{
  "image_size": 24,
  "cutout": 0.4,
  "activation": "gelu",
  "layer_scale_init": 1.0,
  "init": "lecun_normal",
  "lr_schedule": "cosine",
  "weight_decay": 0.01
}
Rows from block 3 of a small image classifier, named by matrix and row number. Rows with one number belong to one neuron. Each number is 500 + 25 x the weight over its row's rms, rounded and kept within 0 to 999. All counts start at 0. Numbers have three digits each.
Before each neuron's rows are labels from the 100 images, of 14976, where the neuron reaches its highest value: "top examples" is what is common among them. Only what is clearly more common there than usual is listed. The data: cartoon faces.
# fc1: MLP up (model.blocks.3.mlp.fc1.weight, 1536x384), inputs 0-191
# fc2: MLP down (model.blocks.3.mlp.fc2.weight, 384x1536, transposed), outputs 0-191

top examples: sad; angry
fc1.17:469515526502508478523520511460493469503502502527473521490487512484485492537495471457482507505531492516510510454474527513506557494502528525507462445505525470496435525510514469511482479504538458488509468507502509506476507484471489531471511495537512526497519505551530533500520480481541544501471483467523500530495498504501470531518491507551556461469488512480473520517541499501504553516497465489499503479499502486514482520447504494503493482451505480512440526497486526513474503484501532496494472458515468504528523467451469494507509467475525498485520480485485500523468493478521523545
fc2.17:500478484483524507500485517503502505470513510493504497496490452493506507482511498517471513521514476479492509533539503496478515533514524461502545547502516528491510524549522505509504512476532491452483523491573501534521488511477523502509499503511484503515503489478498485501440512440501488502550496514521573507531490491530534486510519495469468511499503486495518481508503486515521467517478513477507492472554495508487482506492538501499519494545514512449471492518470513485508540526470509484531532471502485506536508509490481517478525531535499521449485500512508539560503460489473498497

top examples: angry
fc1.705:504519496484513486516511486475509483527489524508482527479486515481472448508506493494544482507477480489505488508523475507477491498498447491513492520506501510500493513470506531498502492509499486500502518495494500506516533541501510511469467470479451551526473440473482508496475491531479494527510455521478543549533547487507525497515545480534526496495533529458509491520490552509447468561489485508492484509463490481511517526506504539455485456505473532527487530517478522485499506534518494526532512515508512523529460526508466492534498490450492440482506500533536517503467485523524484482
fc2.705:482491497489518498534462496507521494496491478500503478473502480496517555489504486511523549509499517525496479485474497477473489491508463502474537480530480508479512491480538498503485497493497465523528519512496477506483510484447488478565514548516479517475477429517525452462530522527484513488546513494544486531538536501495467475513461465533485548494490537536528484508536466515522503513455471492514562550504474506543501437533486468476501488490530521495476447483487510473494507461498562542481422489495517503497526497446502479486536514500501545466498537512506548538514465483461529538

top examples: laughing; orange face
fc1.619:500548530500476463502528470532451516477485522498529517498505534444518498503488492518478452472505511549512527507488520467572484526476476486489541483507502485492493550539489494467512519487485515494467575522483474507533498517478515517480533517537450473525518525514530499484516447469522489497496470467489498514487526496508513530491505513502509487527470538485540450530475504462466511505517497468439522499547490458486482485523448486496509483526488472508485494541478496546497510474488475494536497481501500482450502507503534507503530528484482491529508512478538504478479523486512483502
fc2.619:492458466483503468511494483522477502471539461476478487557520509533477491548507498453515524491519459503510468467494503502508490474494495490483512477534488527513519498504532480499517497466537534471521449522485506478472485484507514523441508525469504541483538490520432450434471512487440521481451475508516491520530523499524536494476471563513480530490496483503513534441536477497473473503470520491550506573491505534524495510524529473495487493432506554477508469482503536504515522487503501503478497510507516495514455487489471499472471475452511469508477517543516467499519470529508498495

top examples: sad
fc1.81:498480497481493519438490432499561493456510470475520512510518514465498529529493497546467509511490482459495469525532551579504504495444499497511467485505442464502474513506523488515542492509494544538508478491499491503473510515488488458493495469492506504541553473514481477487538499489525530477544479482510522477485512486507484487494535473498555510509483508514503556509481490505494514520549520484483501484520525494519526488505525494515491483511487516422430491510497519476477511526497522523505492520490518549477490448466523532534486505498516484457495463511483454455500496504510523514
fc2.81:480532498506527519464493554507502509520505485525469475508545453533511490508531533465494534518512487503516505469480478460444459521548501473474504561500526546488509481502482510491499498493511503447470504479484503482548504478498484522498500546520502522471500482492519513501490452474493467524488490472483487525526507474473500469458514537498466485475542517477490467504534512522526514476513523458458519517480513524501471512477473505516524579486463514515482543467488514485537553538517528551527513488473515520505523504491501472472541453528528517545507531520500520564548484502501447509

top examples: sleepy; moustache; pointed hat
fc1.458:455480491526453486491510464487573557493505526518508511490489509547533511495479511471474517498525491490522484550519518519510498503487497527487502485460521493500475468511539527515463499514531527513492506516547503463490509495499513502484528507490528499482466465514511482524476507499472514492536494492488507491471469514479489483451507488502508531484492513505512525468534480502509476471519512526495440519483544497510509495498515493489493477482494521494485425507526513499522468529523506472515506551458552526530527480483480457498463493548482503498442483521459483529486503464511501522
fc2.458:487488491464548478482487492521484449558544526491547476511516483501476498501471481492527524521467481496478483466496473502495506491532473509496465504501507471492514548486495520494524472454496461463503482510470480528498473506457473515495452523542472489491525491480441509507528498503526441523461513495542514490506508520522507474519506557494485473521544476519524518516485534519510494526517487484507549486529526431484459547493456500466517500523484485528514553504511517487496508514501536509458502449409470545526513553480473530510498515496531498497547561502504482475516501488498522507

top examples: winking; moustache
fc1.668:475483525493514505462509514539515490458565468532502531471503501486514455490507492496525564516489526473502490485541504508474516497470570504495487521493514489486460484479509481448448485481501518486503506488493451473498503527455482477518472506483505492505485490492496450518476515483481491435527475574518496497527487506525472526538512495531467495541465478514546471501504527520466476486481523497506516538525468514507524546488522482513484518484543490475503535510481511520488538480537493517484492517517502485492512498512471455538492496497517488529522499510503502496499535515507543477
fc2.668:529485507492460488489540427464457520531477517485535493533514504490489510494503504515533462522487530533469488521496529479482515497458483468512519447488478499523531475528491488497527487487517466495508487510545467502477522494486465453511535465478492502553489468501470522546540477498494518518471512497503485476479505467455529533506522479472507469531501484497520523534500464460576506518482514519488540542489479511543494509530521530476495498502483484490506506488513459481509487521486515453523500529485471482527466501494517553492514495521496493503505518477556438522511491443479512522

top examples: sleepy
fc1.201:503521437503528498518508476533521557505513487512524520448443527501532513437487484482499511487543525499488457464495535480502506508473485504504503516516455479474533445520493488487494544479505473530516495506483519498502487499469531502492533505510505536446564487487471488463460471503485491473513497496506475487546484529493486545519486543486514497486450480502500495512505527557495483471528503520409482539505514492532451485487510550531515550505500517491533523517460528505464526512466528534539511478465498464462505532548511520494490518501539466520470509506477471468496500529517469498
fc2.201:506487527521489493504570519501466498459476469495509452532469496487524487531496476532506541464459497477511546517509526555463506496497471481501506485471487509511529458499528543520498495490495545512480527494519470525485517492492459513487483540477459489482491484468465541519478522484457474480451527499505479470507514491491523521503471492499467542499510527501523509494502456473543527505489538470548494515494486489484552516471527462493501443481529483499494494488505529508558486494454498475468514482495523496526499476485457527489522467482470491464469555558517531504499545490516551549

top examples: laughing
fc1.394:502447467507517460497450521462493514549486487518497488527501502510499476506487520499463500498480471522485497502502503498486495478492474492529485495490481472494459529496533501463549514508522516504500443478494532508466504504488483499534470477485499528511511499500504507530467472449512512495510549519474499500535473493490483494511452502517508474469540520497453525449495495540547496505473547535555511499482474519492459483512506534471502492495493508483529504477502483511526464502501483530512446510537485500521486505513510437535454470510470511475456474498516525534488498474476488554
fc2.394:480499506500524500519482487496487531521505462493518491486490509489502463535465478485509467495481553480537503470533518496493490510510472497492480531516502503492463514533493555557492487495496488497526486460511492448523500562523483469454462504483534474496512524459494470461494460481463538495463499469510484542519532513536508542499492534478514480486465528478495464488509495461479503532507497503496483475474514504521485467510514491529490588473473496477463519518458493504501468468497470468482505508538488509512476499511530473498555534534497468522540535432488527488517480529488493513

top examples: laughing
fc1.130:492466466499503513506458534478484498538528473466481515500447488477530553510508430467495486516493499517498471472520488501487529463494512495529460501502476480511494469528525515476524523490522496489493483516504545502538522516507484476520483513515485459503473514515492533430497561497511498507493497496532515464499487488524459502501483533501481480480473510518500560483549521519505455494498530486532504547523498506531482494485502504496537470490494475495516533518566493482523498522543527490503430504474471501488484533511541445477507482478535444505493493516492443477492510505558507483
fc2.130:477529492504518471491514512498496517467432542509522508540481465491514473501524549524494509479533488530519539530527462490499469520485462467469517512519494477479518544480488500469476488521490533574496476542477543517474491511517509502500524525489485450492484514509490459496511488473487493479509474522492454499480506466501551482487513483521533469495489510486536485495512460503505498527480470521516454487470460484452506507551512457478511481519495482517502431466514501517532494512449527520531486481479483541517489500496511486508486534499457466500509516499498494522485515512517463519

top examples: cap
fc1.197:522513508503513538476528536531499486506508466496516487462500510526509497500529502498496531490491482525521489497497497483484512490515468439495505480562481499484487506470500493492506572526499462533582515499527474477477519482507489459483491490480489530509532494496526520502491526518516532529539483501460517474467502496486520480506495501479522496525496471492509535487466515461497517497535505470516463542454468452471467517519473509521497472507486523495492504545487497532459500492473495490522510452506454466484465488478494485461462495462538503497501512483501441476528495537496500484
fc2.197:455514506492453488507488486522461447500525519521518499540527449454486540521512536542448555509498518527519491477520494489510504461496516512493516538452471501467526500509477521513457499486510481490494463479453537502536513503475513512493480505531479481477513471505540486501560511483527453512508516475526481542482490542508516484497523502496464459494503499523486477485526519474473517512499489462473537457546488505476520485510486484492526538455523474458481482484515481522462509476487516517478476523502530536538509507511526484537508507511455478468486508445447508453467487473535552521

top examples: hat: no hat; sleepy
fc1.406:525508501523506483557519503483495491521504520458549487554516565485515495544471476516516523488469484463518482507454453466497513513458454491472497515456477516491517480486530495537508512528498499554471475533498479490493459443491500520527523477500510541488472489468475517459480509530533465520524503445463496465494472502456506462494526530455509512492503492502485500494481522474494496511560537469496493496487485551467484465483497498495566480512520512509487530475537493489491491475467529498536513453516524495526523501474512511522500529479476529513511513486514471455458481520510472530
fc2.406:467493447481532523498481470500509507512471484496585523495472467554491488443498453469480539500540503481480498518518497549489523483522521511470487528493466510461489531480477488483531534493485528525499547510519469505500500515470503492497512477496489491496495519522523498503479483497510544510500506528462507545536451510490509494522481443509521453524489527490478472502508517508537510539528440505487532503512507503511472475452547499498437462530524464534484514483459546527527491487516516535507491505405455480497488527480543521539502526528458491496499517541483495539513513443548512495

top examples: angry
fc1.739:488510450491513507448495536503516501496521456544501484509479534473461467485489503489503525490474485484448508484544506524483525521523542515479495511500497515514511501461547486475486529569511522485514485510512507468463542552526513538527524529521491523502512508517500457470466492460502505529513485482553455492515532502474489445475523549482540489502515518460490521469519506523506456482499548496484491490503528507498538478492474463533498535471539511483512519475493506464497502500516507488473480471509498490477471506484489495492430504493485510515473533520480530550500505494458546505
fc2.739:567468512479531467497477478488508494497447494468517472491514491521550473528479516460485533522510510506518489533466523481545495528465459498493503487486482500505466484534482489568542527485483510529511500529468516481502467485491445499470523520487514520505494503512497509550451504499506477473516486485494460514524513512506500502490488499482482529529460515515502499480510506522520509488508469470483477483479515533456499528504529553507485499497505468510503500480496490524533498529491470531465476486495498487496539478477479492511554490498515482455501474456537475480546477460506524451

top examples: crown; sleepy
fc1.461:490537517478524526514511513495526530540502531537518573548486471486512503521478495464489541521497504486516468480509477533469519510507510525481521542513440497494492506505470484463497505528495464495523500490444488509507471485474488464511498525506543487493544486481565492482502514485494486523523494530504504468525483480504523516489498521497470520501518493532511521495449480499488512499508468554535468453511479483458511496541506499491499538556480469496457505471478525540478443533461508507516464456505479520481478494452503504466488513526509478515500485481508465498472441496483543528
fc2.461:510479496506481408489484488478531452485466499531486505487515518515458499494507470498485510526480500480525507523474490485488503496496480572482543493508527456494520525511508481518504488473474509542525518534496530497469519521496501540534501532457485497479478494500501481471470504469479505476499475505523514523502507507488516488436509504543462506498509534478517480537492506518481525478517486500498543518489452522502480430458542486527480541492496496528466488515504508511496492513504529485546508494498473546543495485487481520467515479467546498480502491469505525525505497539469506498

top examples: sad; moustache
fc1.620:495495490500483565545490528508477541513470473490499480474482493444524516524532488539503484487536478451506479529505510522472533484524501515502540510537495526495487513504482493502517501470493502507486531488536492473502524521494482497495512453542507498516535500513522505543482457485493507502486511520526490495528485534540512512465513439521495504480482484523486516503520511466524476568472497487499480502471463505488470470550466524554498480491467506509522495517551467429502542483495471474485531471492495469485476534506539491538488500486538532469473535482523432526512492491523572530
fc2.620:493535490509490461481478512528470487524486499504494518555490502501508522531493549510535472523488535507523515466507515503573495517461475483492493489528495488452442482529480483513529520469496494467498448487484502516482495495498489549480521523529475506499453524466465512542547526529503505493544475519486491526486444488465496504527479496527475515517507497510507502479490467541460525479480473496483522443503530478504539485470485487496524490485515471467496496504493479510515488547485507528495498508485500511464537475532439516490498496474515488531525481510527485521495528548522477535

top examples: sad; top hat; blue face
fc1.593:503467471501502546549501505478459469499515502489488455519488475479491528531514505500470485507491485508524518503427531544538528437484456532506500489492499484533486506513502469538501517525478497469468514508426458483503495479445519504520506460515503518492443453523482501497519511481523495526525521480464522495516471507538511503499490520493473459491510490492496527500503473530482504525488480478487552478528481517519515482496513537476483501493524519538467480533480478486510481497455494522522505480537522470481489509459481508526486513530524516502533477496543491471507538500527512520
fc2.593:525526474463469513498505432465503501481459511500521557523543458522489489477515505463542496508502501503476487496506509476514505505536518420496496506516492468489466461524520515487504482507532526516510476472516495500494500541463516542481499523503494531500512504484486544504500501503516495502479505449494487466489486520505510477511501492465507518473521530501521492459558493427515496491453499504468527514459508519530497500504471498539472552469505504474494475524490502498480542472523550467533532476497536515490534519477512439494492495482533487454495511497495496532509514506480475489

top examples: cap; winking; pointed hat
fc1.218:514455507510525499466518532519530506498483532477521485491543481525462474495475515478524469481470517509521514522538523475517473480494472498505473480471484471517505489526487442506493480475542468473463523536469535479477475483499527521513521518471533535503492520489535514445489534477488522486519510443482535508497494518488532494508542505517504476491490503506494475502528470452470486477525458521504501502509478495475517539548473489512496498453504546489508478527501515504509558483532520529536471494464465512500527477507521518505519506527461504526495476503540488505509485526501507502
fc2.218:529541472485504461506530493515512512458506438484474497529484515474503523480524492503495534510513484491466519473460533466488494508504512495492515530514517493500504484517504509474483481480465506517507438516510481468521515489498487491474489481472511497504509512499484488522519476518518510503491496532513486524495512505466516499515507478504510495485485512468508484475439481521536518503548540502559496504504529505514489499494538506515475533491502454475522486489515493437495492534475476462500558547429551463491519493520483512480446476548467476492524516492490525444449498474500510473

top examples: winking; crown
fc1.352:496520492488479493494512503481533489478515547473496480493543538458492525466495526503483509533505473495487511523489512499527508505477486499494517496512489512521508490468519482555482453434481516530519536568517496496470506474518483490523519512473482535511457505521560507509473524482516532487489482516520510464510539531459452514537515481487535510477528530488498517478477525483489476482487450491496455497543476456475504482509547496467479494521502549491508492473552477505490490519511494476529481463559520518494490497492474508502448485470493517516445515477499506467573482489467481501
fc2.352:508551502504554476485496446447510529526464500449498480523524514538509489506527476484499517446506490502522486484543518525493460538534500525503469536493488494500491507497467489459527483525476466522511505486504497523520452503515454495515486460535503501537503477475466489462511473503479492516487536504455482515465480503465524434515519507535468512489474460542488492480489476534532479499512528491528536504485489529519520480504498535451505527536496507526476508561483491500533511495495474482510488526484509523534467466506523507516516531517498498485496486545511482563482508476495537470

top examples: sad; cap
fc1.174:493486510480542521515450542494461455513560467503454520499474500522547528518520500479508493473517528480470494482489518531496547508502504518483468500486522505489450485477499477458503497483455525503516512443494497486513487521519530534478507530503499495553482540505516506476507523483449494487483503483508479556480488448492489550508482505533477536476498494539484482490479508495478522484495539510523484498481461482486486485478540483544489473505531494538469498575531516465488490479465487502479546507556539496496504484502525482474499457546499529514474496463424521491505496497486525515
fc2.174:459504532468490473467502479509514505470491533474531492506511521514473490457509506533476508509489455488521502507500536448520480523474540529520511505500495520533548503507517531516504493487530560483478516497475533564447491488471502442510508479486499490523503463517487467540542490477552525525524505437475506470501470534531533442519504477517514519467473488467463504536532471510476506534461505507454524477514499493538472507504463485501527539493468500455521530474457523503459556483557511532528516488480491508517523504504464487524545494512496439467490487518539487538470504513470483507

top examples: sad
fc1.404:525512478538495496525511478487481506500468502465556491501528456486550513494511466483530524495477468483448535490499460538497561515483514514507493463515474486465503522518524516555511518473512490467477476460511521452493527502460500514443489482513560499568489508448498446465509516522489522548501470482496523504537500512524489433534491515518528533495526502483510543527535497492473482495516539526482484473530457496543495520493519484555529496487498471486481502461504469514512499480535528480548508496479499494494478498524489517479478503478481480533459479493522473504489500526511501511
fc2.404:496497458511434516494518521487501492503459554507502455509508543475487498517517489515489529495492434471524481512508530423495507456494466516472477491511514518499518480519509486476507482488460476548540530508511467526483484497525501479490519460495535501480492532467493522501530457469507442485524515497471481491461486504477495539488496472463491500478511556508489488482514523459501565485524500439518492534446479515521467457501503528454499519508529514490481542520516500484503513507459511489470479513476522532496485490441516505496554470494451562528514515534467546498531518496446479508

top examples: laughing; beard
fc1.135:488513506519498506547534506484527507539483531478510466513489510479529506468501505483489449488510490508556498475551495496517518496492495523491491490497499499494500578500543452549478517490497504497475550498487516489495520530538527482520459481526479474488507561480510515485487527503531495533474513502510459486497465520471481508489516515498527553520492532475483510495569512531524507525501534529509520559465515525510489518540511481497478517436501484506511551535478497537462535477504497485473474511477444467487458515534520437493470521492475486486517479515475486481488505549489496496
fc2.135:497499548495500522477507546517477491486509472509463517469477518513504561511476522478502511496503497538515528497512487484538476516468491474538539491537477513475492462498546482453545473509516462504510445508482507507520518527480465506500518505464466457488480491486471454518521476502438496488534521498525516531458498544528546544512461492532509473489507490467539485504463509507512488504503532482542510539476477481521490519496503529490519519505484479486509495484503498452522474539462513551495544515482521457488498533468486516505532480455506502483507511473488518508514507490506474520

top examples: hat: no hat
fc1.3:487474535483480460502486487516505508494481475502466465496515453485530464445539566520544477498519486525529494491551498494475504504480484520500479510495520510493509495492523490548469507527545524512515482490486527500463503468460502490509464511469500470519514461498488517485501477546489529524490521501490519455513512559535478486488501483461497507465478507503537479496508498483551506516470535514492528539488515549483466466468507538509498514571482481481482523508502502478497534529503450447552493505524504475461521511523491459524514498453485539501500518482500527529498495506493522517
fc2.3:515506452471453578494468494530523478574519465514522491520494483477457482503492470518495494485520485495534491468455488500491466487494488486488514497512498526515495492522438534498495507515506465505521468527515468491474465490471481474458533518490503493536523545496462531541492533521531531506482444507480467555452481458462513535534481554497522509531511511477459474473487534528519501501475517460499485518574498525543494494505492484510485518493510560500470474512489460508488480475516500524495478466461495495542513476504487505458501488513519518519469487441482464522486514483531516524

top examples: crown; cap
fc1.652:501453533532476491497537515511539521520510516486536493483502507532511463518506480462458484511541517539502478533519455562472518483488477469509513510446508499462491513478467514535488513526514566517503507465498484479509490545513506466505470514501513504477497471479472502506519543515479506469509461460553499540514527477526496473480493495486537509510494445503493473509470472536458486504486521461466490481503517521482526492539503460502498537505484468472528492476501477553472478486474503464486497503498541503499495498523509453520494485501551522532498454502473502469495448539515511511
fc2.652:530513476507563504518484506458509538473477503537522484499480479488520493536516514504500496496517502454469541509504520478479532472468508546526544479484543427472498497491473477500495457528503494515528493511503496514505532522490485482494516533493483521483549526534466523479472498463532522499476540488472443483487478519474524520495503499503536556494497535462514528544481555493493499540505465521502507586491477491498494523492483492487529461468525497492500544514489536430486517503479536497500450483481498505472505512450499507507479498487491513580512544459558491530465473479499535479

top examples: hat: no hat; sleepy; a bun
fc1.431:508435467496521475497513534520517474564541535447459499516473503478536479480521493504514520496528504506504517536508497491535524507476501534518491504463494509493513522540513490486504495476492525570463503524510483490494510513501492504466475488443460530469505508518525547534483517478514505496540515479464478490524477507486528493498495442554534492525515467525540480489516469499489500524461517492464526520515496505476513503499514536458536490478560500520480491505484465466528495511506473470496504486467503505492490478494482488475512484478444477559519494496501486528457518486500484510
fc2.431:530505463481468500482479515529538533496496465516527466470511527494459455534481505508529515537519495473516491447528457515457493469529475492519511540528490491520507473503440532486501470485508551512518482501481490497479555474498506502517519484528508493504492505493478472481544500526487469475536496484506517528499503515489468584489458518505477473532514499467503491464523510509473515515498528476551495521540455504490513478519472502529491519509486466591499504495513502552467494501527508505492499493501496500474489464467495510604504533497501513473502538521507503550503496464524460509

top examples: sleepy; bald
fc1.566:510487494460528502507495516517512480482480537525524500494484493517505475474470495471499515495496566523507479500517519504504488477499499527535492456562435505454496494523522506533482461497520513472495520512542483501528503464472483492482547475510487484530480489502469472493496487502476511511528509457553538559500567519465488501506473513470496492533511500503447519526443494527524478481502489485474478491465511521480492563453521517502477510536484497514535514500514489476536487456492504501472487517500474503490528507547486507523555516466540547453530468541504438503476466490517489498
fc2.566:482562507476503505494500529496478478524481490525514491482484558531490475483513490498539500487459483494533513518485523498502460537487522496477514531467512544510519497445475462472512518487516495462496528466487536470489534479490514515512484515475531464497512474516500491539495510518535477492485494559495478498496438474517561516510500497469520490515514501489519515516546490463497485503455482501452529469505517501494509506518453554511472529467544519457427496561520518515507478541489522507503497495483501504526484482464490485493478503505473543511478478476522527523503488539499532516

top examples: sleepy; winking
fc1.46:517505549453497512456550504497498536482495487507518521503468502513533501474506487488556461552486513459502520502534475481530510500481471515500528498487492476518540499472483454504488526509473506466481492471521493547529477515538516468523547494481525470543489487487484506474483534488555481534523495507438505546522534501507481504472521480470488512487505504488523507477497457524510525498472491523508460492501558499526489496503482497448497503524497507555513538493520548491516509486490489505487508526473528471528491480515546505538481512514451533504466488517529468497530443503533506531
fc2.46:456483505529505478527442525493489536536493514494479480489487474498484491492456477494503514479484497540512517507505496494472502485534520497487476498566463544519487506487511560494520512484484495519536491492518518518482502495468521554477551519508529500468513478524510501507495449536448558466476487520554474467521518515515498484529495489542549487547492521457427513514524491500486531473471497519511521492481471499499477499527473492492526493543473489520469532482497535526478526516502486465536508477415493490544479525517482534479488500468494495496510488485512526528491550473509518487

top examples: sleepy; grey face
fc1.226:496496484479526483472502543499485485469529533452554480519457506523477525518502449447518486452483507521501482505514520502548515496502480490501502507504490486467504519485444469486486507498492487490506506492494511549487492538482508499483476511520499505526498478498517532474564534486515493479483538478504527508509458489488512537537502525496467487493444493487449503540497480464464478502510517437486494521518501500563548508491532511506507482519500516510509514474509517529507491497504519533466486502484483513512467454513514503484515504465493517470483542481506499513502528533556478495
fc2.226:536498528472482475444488496494495542555478499453507494516506511494471494472479477511520487516513474497465529502548499470505470528473499499482516480514460479486505501471508535503534528492528522541463499487471505426473454510530515530514531483478501529459504491514502485452555516462498456501496485517491469484483525483498516493444531514453485480508510523499505497549512553474524489507511478558503515493498510491468502511503480511510510496509486504502488542508502497499460551534519492450475486472467500521496515482479524528536473529502475493473481495472485504496512526497536541543

top examples: hat: no hat; beard
fc1.245:465428493514512542467507535551497498496498474477500521495521445471538425487489534511493493524529524482503466517519464517515493520509444548487504467460493511495503504522531487506526529466507534484541528503483490474521475519465477471526521517548519516504480491506513501490464552504497501497479514513531502475458543465495451525488471518556457519459494490509521473475509480513519510500475506479518490473495484524517541517474513492491504560495539430497509489461510522463496506466492527521447504493472511492506450501498500523508547490499504485457478557505533489482458501465551502485
fc2.245:484562487478527502534505510507526496518484536528487495472486548554472502489512494498560505493451483461496510509498515535484515494490510483515517503509483486502506486464488486490504448510481465533472513493518508528482500460480496517531496484449503503506472484529468537518554460491491509502502492501491500520509488561478519466492514477492501489496513492499460539475459531513510520510513529488521469541490488482469466508503499461495439440520476527498462518506504495519524525519508506465508462514432502495528507501494494426460443496513523483519555463524494510532503499500528473502

top examples: sad
fc1.533:509463462549498495515503487503478490514516485482505508508511494503502508554491524477523483524529493480500511512498512502538544501543468464472456550534489506536496508526540540507514464481472500474458472478523505491486497473518526488546549456507484485520516512468531508471530558485528477484510463474540554515491526506496490534470502513519513472449496520469489532485491515471492522513490506482493482457508457505513482480516559501504529495483564528552489497525448510521472507511464496518512502513486511501486513471444493521506499478523512475505518499485563457489458523472522459482
fc2.533:488524501483491509510479455525514510518487480484485517548501487501488472502481512470499479439474511508511461541546555540490524467502501483518519474484556533527497506479481528472471471546524475480477527473521479498529493516498508531494493510498529489488505478501500466502433508535456487541468505495440451490453474540474533497512501474536560478507519491536495505517476494521510489503513523468479496517513501478464513476462438493506540500534496501507504485513502457564489544498528541501523492499476524453515496507526509484519550504488506540515493546495499489518495446481530495489

top examples: laughing; beard
fc1.249:505484495526493483526522494468514524534533490513442512494501461505474487517512519518477545525456536497514505507539444505523490461476507503509506451495500492489496499493537468493497507508510497498481476523559492515507462508475418498523500527487503452511531529496468477459484503518497500481530468470501477493531491491494557517513485513477513510491537500491504477500527501541571498539537487528524487504488507533496503440544477513471491502462473502510520497463461487446488511465496494511485497540555504474522493492478525475459535504463528538472490507511562480470549499513497512495
fc2.249:507458488474465478521531519481470535495459525491539481475465529545515488511511517481475491492486490499528546499536521491479505541508492515496461490500464502451505558561506498497505495515490512559494493487541503491459512519484492520487498498497482495510470494514556482503515493446456451508503452517515503490488534485496494476498522546492536463466493483482524482479540515456515520470483511494511508481530480493481502525511475506470455514512491469472485499482452500527511486475552493504523497498525482484462515492487508506497469495530489488503516524484470523484495444501509512493

top examples: cap
fc1.567:532488498466523522523516519526551543473533533474527507477539490475451496503531514489510506508506519481478510519475566491485498487520507471481473504490518494505516471507454520475505487432511514542492510505472551497531509551502507500513535478481511529477508430477500496509493491483508475485483472504533511517577465473482490493538501488519509481522513491534496505463475492519485519524522509513518508472498464487510468484513492441502518481541501559539509509526538461525457449528471496512502498483513504508478513486498497503533485490515507497465512481456503494526517479538491505521
fc2.567:480479507513479480503536498478482482476471484499473498523476494500518498519514486509505459490519530493496506516515483479512537493465441531512536490500527500464465506532545529521485563498513506485516462541489455482483474462517518494501481558494468481493461534508566485514500479482495541539510491513486526512496506500507546523548532515507495545506455531505507451490505473552478494448553506496540512474517544498491509569486476531486492503495513452486510472509507489521481552503510531531527538480490450514506536531481499494409494448442482482486509486476490510475517495488472509496

top examples: sleepy
fc1.722:504512507508480487493497507552489505538499477498470468515467548527528475530511488549510546540473551473487521493496496510522540472534553418496518533500446461472513519493496494515496477491561476527474508480508462500500474493546467524521494511549482540498495567517527467474493531470499498487483485497504508520495493491494457556485515465482533526476512524444507537546529506508560517487515453501508482511501522503438466472493515493492514470497530460509505458490543514517470480469487483511472503499530480490524492497502489468448529463492543520479533526473527457534543510497478479454
fc2.722:512471506449557442524541474496466510499520550473474488509503478495461488519485501486532499509513442509502489497464515517476487497536524567523512510512531491528509531506509458479475523492479501508506507534530509485457506546498488519510511460526549466468491495496459484477489507498504532495497512500464510504481480490494542496512498523536507493484489483500507497481463508506485490508519500492467474515549453499527507487506495530479488506525470531495459517504490507515521485484506522433458477521493510521509498525504533522532527510515507507516472509516501486500483464513502510520

top examples: laughing; surprised
fc1.724:502488485542485505507489528464534480487517470522481484499474467511479515522534506506495522502473541486520469498517540470479509468465485519500536519503511483560505475438517501501467488516496498504510506505476490438540519509543464509498502504508518500461524516530475477509516499507470508482512490497485545536486485529487502508513482485477493493491516483499478504477538513532557462489508526483486448508497479532510488488547523493491466520514494464483470527456491514506523487518501498523528464475524524496473509545531515471480441502531463507492495482478532486537490501557501477536
fc2.724:523513509483519514494471533516458554482466549540499506498510515510486480498453494510470522490478521436499524499540465454517498450545482482537511467493487493485452524455537527496490505523516498485475478478533513492489502542495552466488494487489493463495458485471487492545415491498472509534492523510524455481527503507494473496488530487477497483456495524510481491465498527503484498519473534504475502517467494489468503542470495481478525495533520514486497501533512470497515526517497497478496507543520496504472505502500462514483511478491568488551452509486516534531480542473484545518